Rows from block 7 of a small CTC image transcriber, named by matrix and row number. Rows with one number belong to one neuron. Each number is 128 + 24 x the weight over its row's rms, rounded and kept within 0 to 255. All counts start at 0. Numbers have three digits each.
After each neuron's rows are labels from the 100 images, of 14976, where the neuron reaches its highest value: "responds to" is what is common among them. Only what is clearly more common there than usual is listed. The data: seven-segment displays showing three digits. In brackets: how many of the 100.
# fc1: MLP up (model.blocks.7.mlp.fc1.weight, 960x320), inputs 160-239
# fc2: MLP down (model.blocks.7.mlp.fc2.weight, 320x960, transposed), outputs 160-239

fc1.382:144166117135143154127126202134096111125145164107094100128156105106121174141140144129112135124100090173089125138165109083108104134175137097099142113137124130177115165095107140133166119143084133134139120153145099075107141114151120107108110075
fc2.382:151182125110181145120125107096132152140115115093137185163115165128140178140131130101131125121143158160130138134130118106157126128134149086112160114156165152127132150135122164081150125139103112133124160116179118114086142118141157123095123084
responds to: green glow (38); second digit: 2 (27); third digit: 8 (27)

fc1.96:125096139135101159117115149127132144143130115076146142142122079182124162158125113107140152139129118072128141167148100130136146140128109136154141152061130150150148146122144079155112102170139129136150110118124127135141144083091145114148123139
fc2.96:133130094104133156109123110078131161087116120081110166171098094137108113135125139148103120145174124133140165109098123149131135117153132111097153095116179173149161119105152153122104153116124116153120200105173148138151110130099129149100155086
responds to: the digit 0 (62); second digit: 0 (36); third digit: 8 (30)

fc1.498:117104151140098144174177146128121134124137134118122128157174147144115142123169144155153134114099110124100147142166152129170113129103120120100097149145114148160133110172116153140135082110149129107126152137165109107128138155081117086128153131
fc2.498:134119160107140103108143132081135147138109146157145153150178144124156146127190132124105144068089112153090121116130130113178148129092135125110133137106131124119112105142161145081134148119119136128098122155146156118133137121120132110123115116
responds to: red glow (37)

fc1.13:105133152129095114114131166136130134158130123046124133122141093148140115183117142109114158158150118074154121134180113131152165117124106142122127102168119099138132150098097122137173162136137120133153128115136149125144122097089130113115127091
fc2.13:140156155111151112103140103118149104183145093079152146182098145148172130130113140113117141114111134149145139141109146124150157154127096134114144165122150161114180116124122151125133143092129114137107121100151143137115162135117149145116108085
responds to: second digit: 0 (26)

fc1.82:081107149164119144110129146114138147160136142148121119109159149162117098118139129105156134160109129102112093161124143128156104123105115102164118128097137144109125161105146145147132069149077119128166178115163123134153157162170107088116113119
fc2.82:081095135146149156156096156098178167134112124110123098086132100121162078129140139131124074151076145089099109147128125160123122164091170090170110161122129145111133112126131083124111093151148144093170146136142098167133145144141103170151086136
responds to: first digit: 7 (38)

fc1.589:147144141157119092180163127172069083148160119139143126151162147108121165132131118131156130128136126117086138120118083092129103153161103149116119171132104145179130177107145106225131123182118125142123151113108121103148124119166096128099133157
fc2.589:128103105153143128202121141128145122111143077093151116127104136112159123104145115115165146138141143103128141129157142111120111136104109175133140146084147117146120143094094083144150108115127114135131138119117131121116111132106151124167112134
responds to: the digit 4 (62); second digit: 4 (28); first digit: 4 (27); first digit: 1 (26)

fc1.168:131110130143093147163149157154120158104155162087161146157119121159115142121125160090135125161130119131144065164133082098126099161093144104165092146114125117160148140139143158126119105095075119132164146108146121129153146153144107138111139101
fc2.168:113178132092130190116152125142129183121116126156132133166160161130108119112106131119128135105149174172128157132111111122118100158132165107113150127162125168083108112131114146167140126110104147101141115125146081144136129153147140135130105147
responds to: third digit: 5 (25)

fc1.545:130144135158077105126151175117137146132161171132094103130130093093075125135162134161154116123109142130164136123130074139089093112134133099127120095085140123131173113104151063132145142144100146123172151145109109138145127153155086125142153106
fc2.545:102131107131133145142105095135163153135113151133158150113119136137095097104120166125114153131138171181096106130095145116109099130088128121154105098140122132121136118106123150122129138172073130130133129122139137150135143141205114112116125121
responds to: first digit: 7 (28); first digit: 1 (28)

fc1.226:123135116116111076135168102160140114134161160137134157164102120123099114141139147135124178145150095146147106143099129109161108149109127092126091113129110132156151138157123141126136113109103139127147162114131139117132127135140126138075149128
fc2.226:110172119109143183173142106159115157131157151127145142190152136111107160149101165130135140133189146168114148125157100110142113168115123111101131157123141146132132145139094112146134147138083142117109136076149108112132156154156168136111134118
responds to: the digit 6 (55); first digit: 6 (35)

fc1.485:125118129144085152116182165153180128114148158128135127138103130112125130158134132132132162165162097093169129123101140132121123121148102116091108082077156120122194132139144141121132141102096116142131161106142155127199105165121141110125132078
fc2.485:123173135085141186110132103140140151112127107155154128168171159133103135128111129170111125116163155165113147120116132107127126141148153114088156135156136160139087135144092176123133145131100124119095126115161145117116160134170151137100144154
responds to: third digit: 5 (28)

fc1.552:064150132118151142116112112116141168139145115138127101136156136141130112111142130131127136137117131127129087134126126124128141128120135129176156128119165175131101156124160178143122110141076133123125182110123110130128132169142123131125111142
fc2.552:099138113155179131129108140107131125143123140131103082117111076129149095111129164098175076169109119081100091180093154135110159140158141116167134145120132149122135122137135125140095107097123112105161147120116116112100139167131101135099104128
responds to: green glow (36)

fc1.671:142152104115123089142127179129079079133121171125110136098140127139115154132165118127146155138148083136106091124146129092147131129134122129123096114105078120129145145140102143092136099148120144137158095150138066079106146122184121061118150127
fc2.671:147145100135159135104077157062099139100105101129122105140129122117116118140132157099117109121145122135108147104125157126148179081144106136104134071104171116136130140099138095111093175143126132142114164110147148117119116143116142110120123096
responds to: green glow (36)

fc1.331:132156131131144130113150158118142136159147113160132109114136129162136110142158149161137151158108119134121094166077149111170111135116115075165111088065119121130139149124078147088135105143134128158132083147120136118128124110169137091083102113
fc2.331:135173092137174159089068147113103132118147073144137127103134133129145110150128149146084137129116134135102121128118150106183159117152096116131136079123154111131119159088093116129152124170123139139119145130129187105144134101154126114107078150
responds to: the digit 4 (72); second digit: 4 (38); third digit: 4 (30)

fc1.285:128184104163112140144135154170124092105147127075136123118105143150129120149107100122101123119181130152120121106121113130101128124171126161115102069112099144156145160137123151144121160120099123135115117113104139125115121159158099113142201115
fc2.285:167154116164137113079125147142123095119162165096149102109095089125137144179108096087112140158147124090129117114123103110129147124156151161155157094137126137116135134142162109144151173135135127128131117148096128148125129108153115115121142151
responds to: dark on pale (47)

fc1.736:093118132170120153155113084121091101148111116163115138187124132135118125074147113099173155106134138146124123131117152134155112131126108105130125110144101175113121086111091123098123123117150173086139099122176089107123147142119120095149116115
fc2.736:044159125115150122133112077147122153162141130126149096158153137148147097137123141080156162108136143164118094152141125123134163136135144139161140144140113134111119134131113129105138125149089112122109056121109099111129161144168148108096129135
responds to: decimal point (100); third digit: 9 (25)

fc1.626:101116161157122191155113113146067154107127154106139103117132127129112126134170152078149126168136128097146131160153099131102130113104122134165122104125122091137106124133117106127137106115138146107134112114123160133155118179146094117106190134
fc2.626:120161162175129116151113088127093112156085125127134123170138136156142123115126131124149131087142170156083123149112136112138149150094158131101154129163139150089114101138100146143113176150134138109129093147135061112120178141129112085135119084
responds to: decimal point (100); the digit 2 (78); second digit: 2 (41); first digit: 2 (28)

fc1.137:074080152118129197151115155146147113106129131122159133138134125142135118122102122191127130157131079101126115138161141141083131145095102132112138150105154113128154173116091146151136092175124113088135104128161185118136145146125104140147104115
fc2.137:139119129134140049120124111117110120130139122108079098141122103135116122131143142084122116116129139127151139129114098131110166105146147141131120120166138112136099080118171093149110160109176157135126125131070083133138117142104130107112151119
responds to: second digit: 5 (29)

fc1.188:138137127114114119111123124144117070142139162112140147158115126134086173110103140092140153132139098157115115150163113100151105149132105137106131161116121136115126144150139105123134093143101147123159094116104096109114160153151133085140136121
fc2.188:169153099134129148094118137068108141081131144151125090150123119106091132137113164098094105130140126144071152091104117126167152096147116133104122120102159118131151111136177118117083196135104151159092167125141114138150116154111150112125153113
responds to: the digit 7 (55)

fc1.430:142128197131107145120171160111086107107145129102121119128157149147121156165153125118159126120097082098107158098161137122135085108140126149109111079126097136126134097133162147178140087094139171103122158128123083146151117158120137095112144136
fc2.430:139150158100154133127153175118147128120144114140141161145146149110137126156185099155101113110096110129115134052147157150134068157119116154153113087113099134127133116128129153125124111143127172130100124146121161144122149141140117126150103135
responds to: green glow (41)

fc1.601:146138183159101142158168143130093104113136138110135145143154140143113157150146136132156146116103084108096154119174139116152076124126113148074084099140084147131138122149136132178145093098157161114127160119144102127125126155101122093113144129
fc2.601:165171151118136135124136141122125115132129131131156201154154128134125140146181100148119128108111112153096141079141122118153081134111131153122135084118116138123123136140126149131127126149134175127106131142123163146135119138141130119139127128
responds to: third digit: 9 (29)

fc1.342:092136164104140165114154158137151165156153172094135111119143136115126121144156113123168139138132122102134095140125127148134120154116123138169113136141108171127138124132106152125137075120080150075176163146124115114116182135167086135113126143
fc2.342:115153131135147142138108174120126148145123122087115112145094137149182130140120110131180117167126153096129109154125164120107097177124165105167159118147131164103140120128092151136137113140121124087161145161118079154086154134166124128103125124
responds to: the digit 2 (62); first digit: 2 (40); dark on pale (35)

fc1.579:133106164167107137124166148122117150129132153117119142143149113153102134148156145150118131113129117139115126131156094148136107127100149099086158148131107159132129123151133139163163100129128162079159138149171102133139164132122121135117159098
fc2.579:120127149124128173140122168079103165141087129154122105186175157149173131133145136127109122095104150146106134127109111140169169136067129100098157170111137121107129144135087120140117133144112132126134133143178139109148154128142123133132140097
responds to: red glow (55)

fc1.183:120165114164101147134119114186106118133125114102144206100131136180129155113126095162090115125165121154154087136151108138116118126141138144096128101140099158150120163135148166140149123139092121150131120157108103160112131088121109124135197123
fc2.183:110150121163146150133112163125115148107137146124150117150116098180157124161098113093142123139174146118121107159123117121148167160128177125126152115140123158078125117138113111160130146125123135108136113119133093153131151137150126125093129143
responds to: the digit 7 (58); the digit 3 (56); second digit: 7 (32); second digit: 3 (28)

fc1.238:141153167134112124134158154150105106115161137108118144133134145112093153161141122117144145151146105097134137098131126132123085124153100145110103064134103171139158156107145126193139100084084166098145187112127135119172124182149128102125129121
fc2.238:150189125115151146122121152164104119136144104118158170159151138118138137149135097148098118123138135164087155086135111121140108166125150172142171070107099136128132171128110149157130160184102164141101102148123161135134140145169115105159117117
responds to: second digit: 5 (27)

fc1.574:103134118158112112161115110189147121128180112081139147108085121134094144128122145149131140185131121122199097165150094118088098146117090093151101115142124144136171103094117122129140126153119137151137167107103133116166143118146119101096145108
fc2.574:089119116098118184185090125120167134110106119140156145100171148155118132123145118113173115121149106152157124152131148133118085142106136120141060148139080107096099126131095110111132098153128132109128132138147109148092118152145136128107115189
responds to: dark on pale (39)

fc1.610:097142136119126118124113132133143110145185132119113120122114133160053114130145163115119141132123121156151137117145111141092085133156096098120106115145117154150173094133139171116165132090081139112152119123155123118152130165129110119132168092
fc2.610:148183118114169098110126143117139151151137127120116129126143166114132153112122139127101104083097173199081142126106112120158139151143166107114155127152162143130088106144122145108129148157080150130107117131137126119099140119193137119129125106
responds to: second digit: 0 (33); second digit: 2 (26); first digit: 1 (26)

fc1.118:128162131129118143077150117158136120160156141099131139113116076139068139151132140163105155148124119118157119130139088137124095113166074123131137097150130166143143116153161174117160134132125120121178134162098117114156137113098112116110176093
fc2.118:112136104139124154140157120173172146137191146145147116092118138123102130141094121127128144163160084121184099167109110103118113142105116110172106129120132110157103134153112145111125118140079142123103112135098151128161130128160149138142129168
responds to: red glow (38)

fc1.636:147160119158097161131138160162127118109174140125107156137112072149101146139110163134158122149155114102172076174130077102123095153108116106130120137119116137162135141116139135161129113134140163110171159105122117137128155122112120133113127116
fc2.636:117168112106145187151112183131138199125119097145122129191144145122139146125115153132112121123160190155102158128106139130114125168129116094105157133148139155119133132106090144163114131117086144105130126119180126117148151153156147130132092110
responds to: third digit: 9 (27); third digit: 3 (26); third digit: 5 (26)

fc1.691:113109101129109102176131087109127128146127094099102137148154090164121126143132110162128190146179107103105101127102151146153139136135141128115112139124102203134129157141093115108115128154102152157125133121162111076127154130131151055103159099
fc2.691:077162102124159125120100080131189151145142110116135129146123165141126099118134140109151164117127153184153112153103153135125124185122110088157151131148146148112127111137092172124150135156068131150102100137119133139099164145162132108131121133
responds to: decimal point (100); the digit 4 (88); second digit: 4 (52); third digit: 4 (46)

fc1.31:136094106141119130162147117140142130094119134173127154140106104141115148123148116128121135131133119119136067157100148119132117142086101099160082127092131135156144131146130148113098088148119150147140160122142152112122186128147112112143114124
fc2.31:139142155110120148144145104106132167141124113089136148124130155122130142117136108126105118142105165121110161134118125103100117129143166094112129114160148166164117130117127172161170092115143095123153153135154101130089134103130109147068096114
responds to: second digit: 5 (28)

fc1.87:127109132133111155123117151129145147149131103090141136127144103173117168155115110114126151125145107077113136175128102124136143129138109139145138163060119175143140154139140081135112119174143131141141110105128123137147147095099147101145123157
fc2.87:129134094112126149116097128082124160095127098099106154176111092154108135132118148118112118131161140132160162121113105139103152113174119116097176108123188147145148131095148134140118149121117104157113184105163155124160117126105135143093139094
responds to: the digit 0 (55); second digit: 0 (35)

fc1.317:097129163148124155111144158144123121117150149109115118115138139131125142175140118113124123138109145114144109160168115112128125110125138126171133112089140131124132121116171151154163075139079138108147164098090089151117125125176110135122133122
fc2.317:121144160162176109126134155112130128116123107130124135107097133149160103151164110119133092145117145069108118124089132162093111140130163136171147102162104199084135114136125149138109145116137132116143138135131107159119142143143124130131123136
responds to: the digit 2 (95); first digit: 2 (56); second digit: 2 (35); third digit: 2 (30)

fc1.363:083122139161107117125153124127141137176108168144123115122145102138122093137154150121148130138130095130114123146121129149176113131060142103113111139123115141121139127178151117148146113134133158090203127161161118146119125141121097158080141083
fc2.363:089141141143157130141125163098136192129121144176115114179171132144115130110143155146069105096128150155088097164115129144177157167087131084113145177126143128121111123121119148134128141143077154096127131117150138120139161127157116134135121111
responds to: red glow (42); second digit: 0 (27)

fc1.90:099182129135123085107155111139160152129157150109116110113162163130111106135143136126105140140118152089123115132128110143128133139104122088166114065187124148142110134128167150175119141155097140120154146143106138133132138139135092121102104138
fc2.90:127142102096139184142086158111124136078106136167115137115148161107138134100099120139138118122151122115101157118131136120118138125141144094116120128123097130110099127100111099141119100115111125084146158103148149114118094163137149141118096182
responds to: third digit: 5 (31)

fc1.664:090105140148111152145140148124129154118122124127102089140164141150129109091183136165146124103095111127117127163162167124137106141105148107113111153140115138138110133165129157139140085138136132081161138161153075126112121144078102134156153136
fc2.664:096141164155150125127122153069143172153114145149142115130173141139154111131164146105101123086109091156088117162117143127202152152091136098113107159121137136096119110147134112138136132123110154098120099139160133132132139151141128114104134098
responds to: third digit: 5 (26)

fc1.251:139110133202130109162172119155129117109138124058148107107119128146132136161113116124143128144157133096101106157139120121117121132128155125138113128125096156165149158146118106171107147149136110148122172113128073129105132114127103119097167145
fc2.251:155103096106127123109144097154161130101159147088173113104082134077158130130078085112121161179149153111113125126130102110112124167108133157170160137106148158167134121124150143115120147116077104162108136117132128148122126115158131147168121135
responds to: the digit 3 (88); second digit: 3 (53); third digit: 3 (45)

fc1.443:077109161138090101142164127121165139159137168124128121118145134153112105132163130135124131119109096120112097146150136126159107136057171105115078158156098153135144134184157144121158094161138132083221109155161104126114137118115095150095139109
fc2.443:091151147155167142145131165099109187150113122157130112161173126160163114136141156111102092100123150138105105185127129125183191164073137094124152182127133142101112107158099118138117126124121140084132116124151110119120145129147132135097136113
responds to: red glow (50); second digit: 0 (26)

fc1.89:162100134175133180148103187146142108115132119142148175110142106152114222104116147102160121117111104132152122175142135107123135149122079120114129155063156123136110128099122097163115087120150133153115122111131167129133154135126132109155110123
fc2.89:092155104080143160115114122087110179079146107134123088160139103141105081152123172106122120132158153138145157110099130151135139131146140090123159086124134165123128099098122111136107141087114146138107166104152120113136133152122165160094138126
responds to: the digit 5 (59); second digit: 3 (29); second digit: 5 (28); third digit: 5 (26)

fc1.346:109132137116102099097127109172104118165144136132101112100138143135096158096164137161127141150125133127140121126134108137149134099142118131113145122158154121165123113124147173107190120128094104125162121158126136096128160097146093100135141109
fc2.346:100136108136137187160136109159124164163141144135173140170135119158140136144081153112130135143165149155122120184113106104130140189102148107106157156133157158102128141173063122144128138164119121138113103134132122130145133135159148147104156105
responds to: decimal point (100); the digit 1 (62); second digit: 1 (30); first digit: 1 (30)

fc1.555:139136095090157111119116138086155150121103122117117123124114122091174121149124116124155105128131133125119174084112156137114130109158150125105142118139149132112125116138112109114124181117128122111091165116132135138102100119122182166107134149
fc2.555:132081130136086065124133131162071058118140126140120142075116132087100140115119079164136121129114108085127093120176104119122144125130124152108142125102103096144136130121153102134138141136168128122140137116109144134137110095100108130155145123
responds to: the digit 0 (64); first digit: 0 (48)

fc1.515:102094116127109165125142137140111147123147131067136143163130087163114115140145112107121165125128125070155118127131088161110125096135107147176141161117143151132127139131164100137138110128081108118163120136123151137164126114096117101151165108
fc2.515:130116098116132150119104136103115139114121127108100137164103090106084119125134139170114109133156073112104151113141140145150117102179101146105123123086146106183133165098158106123102154129127128145113152108162169134142106137105111142119127108
responds to: first digit: 7 (33)

fc1.672:145153137122095078112114123134112102075134162153118095134109099127094193121114168105120118117115164145190143131176117132091124108141121144106117121161120103167104085097116146126158154119140116130107125114136134095109169121132117103171170123
fc2.672:161166147118148147126129148126152118135125120125107159152140154094131146130118121157091080123132180156119158079124156144117131127153124123095153096125122152148131138126108175121115168127136132135108129111167138143080151108150130153136099102
responds to: the digit 0 (64); first digit: 0 (32); second digit: 0 (32)

fc1.11:098111124109127112123153101159169116156155129114113135106133157097108132135130128104134160149117134113165132142111129118154162121126086127122124121141153119171145113155114120107161130098088118156117127099141180077130138128116123111121151119
fc2.11:116129117109132151151161084160165130173145140099187132141130140128167167131087114139112144142159141142142126152139123085131158130093149135100109174127136131161158132167077139085152141136122105118096094120138112100123165098149174137093159100
responds to: the digit 3 (61); third digit: 3 (28); first digit: 3 (26); first digit: 2 (25)

fc1.339:115102103093113138139174119136137157133153137078127128157134109138113109161136097114159175146168124074130141129108091143125136103171116157169139153109136187148136138146165099125122104150075127108171117137121146127149132123108138088138149143
fc2.339:118118099115124146141105158108140138115148112112103135203104087135077138126122157142128116137153090117152130135144121127102140126166081137101137146096165110164143153099162115135105146121078119140120157094145173119160135139113143126123129100
responds to: first digit: 7 (29); second digit: 0 (28)

fc1.674:114113133116128138196121170110135187138141114137104093120152130152109116101155181119137128123122167103114152123095116176092157110119116085116114161132123135135129116133098094150111110111118140092161149135171153074119145196113118093142119106
fc2.674:107111157111103120179097117085145117155111169136124142143182128165114118100158141130155127079089140171113128118143104125142118153102143105121096157117119130087112116107113118115142095179083144106132099153150085125118151141154152096114121108
responds to: the digit 6 (62); second digit: 6 (31); first digit: 6 (26); first digit: 5 (25)

fc1.97:115159119147126093133129120146128110141144112092110116095099137160106108124134140124142138129129140150117127160107104130130140126120126122106131132115134118163175128146127102141159140139141123145154119117104115099120098133121099111103140077
fc2.97:095135082113162108166096080129127153159095137081154140132131151116156126106102073126139114142145171171075112138120124118169131182093180142123149140128150180136096149150115140101127139163114135124137134133162096135116154140154153141147139100
responds to: red glow (43); second digit: 6 (30)

fc1.9:113134193151103163149138152145130142155119130097135096086148114135128109125135180101119125144132124118109147141163142171118163105107099144100090135145120100147148145116102113169172127146150111076168118122146183082143126167100067105146106101
fc2.9:122134155118121108143105092146152100196131091055150129158123153179158120133115134097152163095125161172135126157146148101129137148114119117123164127144123149114161108120084156100154144140132132134118093131135090122104162127143136100115143084
responds to: decimal point (98); second digit: 2 (26)

fc1.157:127119146159134191131105178118123123094116154172129133140133123148123127126145143144150129111136119143158125136122152088133132109133135097100098084086154121126136094082094173120133113073163141119136098137160136117143124163087117136161092066
fc2.157:112132124123133133128148105129159155086159077157122083150164145133133096144082159133123126134158146126154160130119139129133150143135130108128125131145121146152075097116103101157117140104112137142085128077127124133102144139108170163119151166
responds to: second digit: 5 (27); third digit: 9 (26)

fc1.697:113095124141098142139145160113122120119101120146112111133167106169142090167164130151152152124145088095114137112114153183136142108119126136087074101121085142117141118161105124106127132128153127123126122136154112084140125161073137074133176115
fc2.697:120175129100158152114131120114182144128174094155152144140148141115124132148153143143109136125128114182141127122118145113159112183135081128120122121112157164154134125098125188145147151160075119158100129137140153110123139114133137138109097113
responds to: the digit 4 (56); white glow (53)

fc1.362:148093115148141185182127199147114119079121148116138172159133102131130149100137139099158126118129095166133108149118101118112102127128132149154124134091143091130114128100144172127123097050086113153125122112128177126159112188142132108149125086
fc2.362:096144113094124189119113130112119181069120108152151117164129124148083078143103154097130120124175152153147145138130117145120111140150143112121148128111145138096125093094116117133112133101124145125112144097162106132146123173141156154119126135
responds to: the digit 5 (58); second digit: 5 (37); third digit: 5 (26)

fc1.186:095132134143131118131108066148133156164132111149153132137170139135127137089142132173145123156099127122128093155132116148128129146110114137118147166129163154143105165118159141154129136171112130136138182104132143121143135145134114105151118118
fc2.186:088108110145143134132129098112103143140107117158122097123126102117136077114133158156143105198138126104087110157123170133128152111131119127126108134089138123144147166091108109129096113111144086145161159057134138109130123140098126137131135111
responds to: the digit 7 (54); first digit: 7 (35)

fc1.164:132104115159093135153145125169129095110143156125130150158155117118083142110120163138128161144149123134155105140141109119136072138085111122121103113118092145152128120113116133131139127119102150124138164082148116107132152144148116099141157118
fc2.164:100120089088106133169116118112102169126088120112118123135124139128120153080143119128161148115144163188119122130131150140113078156108103125106135130149133108148131151121131164126141158163089092153119153143152112118109144131138096119113163104
responds to: second digit: 5 (31)

fc1.609:115127124141126119128140136144164144143158158099128106154151075150102133148137154113139144151147123129172099139111074112139124145113140132155123146161119159157107142157151151140146125153094146113162146146108086108121152137131117106122166128
fc2.609:125156102123162194147115131137125189142134116124125117190144148138137119141095169122110147133148196153096151145099142130143154164108146103129149124135161176100135111128055136143105147150084145128127128117161124116142144162168131107143132110
responds to: decimal point (100)

fc1.228:093175136141122132132121139150151113111151132163102124117116146111083128106149153151109135115131092154106072120103119122153060190106122087125097127118111145125152135158176170131124110108114192092200161150142109146149160148134102155128111100
fc2.228:111211107157154126135105166125123158117124136183105120165155141114096147121139162130122086082124152191071118124123127142167119174119108103125106137145117123125109116131142159133125164164086169114125120134138131123117175147173112123131113128
responds to: green glow (37); first digit: 1 (30)

fc1.561:144173114134126134120142143189125111133149179100137156082103147096133140160123117100099117163172113140123103127132124099132106135129129140126102091115090143140174136129131156125159130136082156091173163085113115138109128133184090152090157112
fc2.561:125188124146162133138110180142124136129151111105136151155113114150134137163125112103098100148153142127141103135130105122116119172145149129155140091148110147092141138119133122186144136155110157094148129112105119180129137143170119134103110135
responds to: the digit 0 (72); amber glow (44); second digit: 0 (39)

fc1.448:121114181106079121094162119123106098133145123126135095154153129136111141156160141132151168130115072127113140105159141125158113109131121150064122108136108128134144115151149103116172121113148143102148124140126118130158131130096140095110171137
fc2.448:104170159120153135103135133102161150149145150165161141148166129131121125165162112137116138115133098178131110094117149111146113169116109140108125088144141159115107138121155170124162140144071135115108120132129146123141158157152130122140134114
responds to: green glow (45)

fc1.246:132157143178101124130155146187104111118169147087125109111122130115108142159107125077172137151174121151120124131130102119123130134133097152107127089113093140154151152124136117181147127145118157112142132116121129142132122177162089113114162119
fc2.246:112152118133157174164138157151150185133141130096131136185120124132157121132123124123098107143139173126104133134123150143103113188125161130151148131113125152130160163126097148155131130140103119113143127148141130140127150138159092142127093126
responds to: the digit 3 (55); amber glow (42); third digit: 3 (31)

fc1.274:125118119154106117144108111126134090113125133167111133158121131154109135091143116136133155107157124168111114123108157090167107143145155122122082093142099167155102110126107161102129118148120156126156109145167098074114148144136089092152112117
fc2.274:065134110104118176166121121137134189125121133137127062134140129136138088110081132127175134134146165165106120150114119134131128179123151101119151159116141140106132113111116143173141108122097105106136104116142090129154139145143137142099112129
responds to: decimal point (100); the digit 9 (53); third digit: 9 (31)

fc1.520:069114172122099133132148134122113154153127139146139105116135144143098126122165153141139127122107075133109105157164137108166095166090130108104093158130106105146128144151153118152181099144143144081203115144147094126131135109122114138101139130
fc2.520:100145148134167126126159153092146196136138146150146105146169144130145110144158140140081110121116137128074111155101134132192142167078155086124137166113131161125124119143122139134132147130081149101136133130153119132133160134172132138119138103
responds to: red glow (44)

fc1.612:147113118109143105097179106165161122134185166124148102128103127096118160145140139108106152138097109128160110137132158109128130144132103149143084144119152124177146097153136133103144099126100113134101170128100161113113146135132129132119132149
fc2.612:123156113079132169134164126163167119146188126099158134144119142116150156145098142140151155160144091125138131138141136096109120150147112119101135148139151147160165144165090160118164114133080084132106118112112158090117146125145181144081121161
responds to: dark on pale (44); second digit: 8 (25)

fc1.681:134143171143103120093154129147139104153170177119151148111137112123083147139120147122137170152114074147135136120135091104183102115153086129099097089133131129157136150139163117117165124103095134143136147137114163116161125136133129101106151096
fc2.681:131161141119133187110145137134152167150166141134156126190146121151122132167099146146110125128161105176116143129130111101112123156134146109095150127117152126123132156148094136153142145162066129111102111125127149157151149140183161128093147110
responds to: third digit: 5 (26)

fc1.325:155128087143113094150150131115137092134122134147086123102097101138118144106138142157111122134120110140127111139097158161124133168101133049087135118093136133135177103154106164125117085159089195106131140158146112147108161124170134125126145112
fc2.325:172165169137138121113122116146119092182121148104130177148137142144116171126148117121158143105107138132114143129108094101122111121155132113126147115167141158120115163170108155126163124134142116128157098178127137096083155097150109078122089112
responds to: the digit 6 (61); the digit 8 (56); second digit: 8 (32); second digit: 6 (28)

fc1.71:138168147135126116111112148141128086142180120123099100130115110139061159113124154122145127114118123136124117133098059109084115154172129100102120122119154151151163107166153153143165128094075159140166124132137133101156125150155097097140136092
fc2.71:141190099104158116121084143128133132158137124140135126120153170103105171126106122162122113116127159196080135122106120104159126151175145106095167118155140165144068140142113168077141144160057125149095137116156140087110150133182144108133130114
responds to: second digit: 0 (31); second digit: 2 (25)

fc1.726:149122128148128176142121180197168075105156136149140127136110126127115155085088152130113112110129104164148102124130124111094095167125110130086112137099144109118146112156135177150122148112110132120109125110123172131169142183133140149158125048
fc2.726:110122098078116162122138149095156192080149133149138091141129106117085096134117150144119105133143125141134173097106122163135124154127116129106134134094146143134135104123134094157100130116110126157111164123154151132149118155099164174129147142
responds to: second digit: 5 (26)

fc1.34:103101142171119189159139126155099148105141119101124157132121121108116111158146177100134145163154122117156110147171126131113113114104087115155129102156084096149112124127108119099117135116125133100143135090172145159169120164121130142115192103
fc2.34:126140133157104147136139106133103127135106144111152130200130114155102151112114130143140127100160181140102135141096087112131126145137170139093130161158144161091119131161100132147111173132138117147126117154139088109147140127118125093129158107
responds to: the digit 2 (98); second digit: 2 (53); first digit: 2 (43); third digit: 2 (30)

fc1.393:110125133101136085170131101138106105125141138104114144111151146136106137111126153105140136119154130157093107128145119131147080142114105098118133136157078148151106160114125144141150090138078149088147108131168117114094178113151116137117111145
fc2.393:104136106107154152094113132111113152080127121115141127120135161121154120141094138094140136143147160112148152163160151103110159106129129115131160073101127168121125077096127136120112127083106121139098154074127144142097105151123151151117113140
responds to: third digit: 9 (31)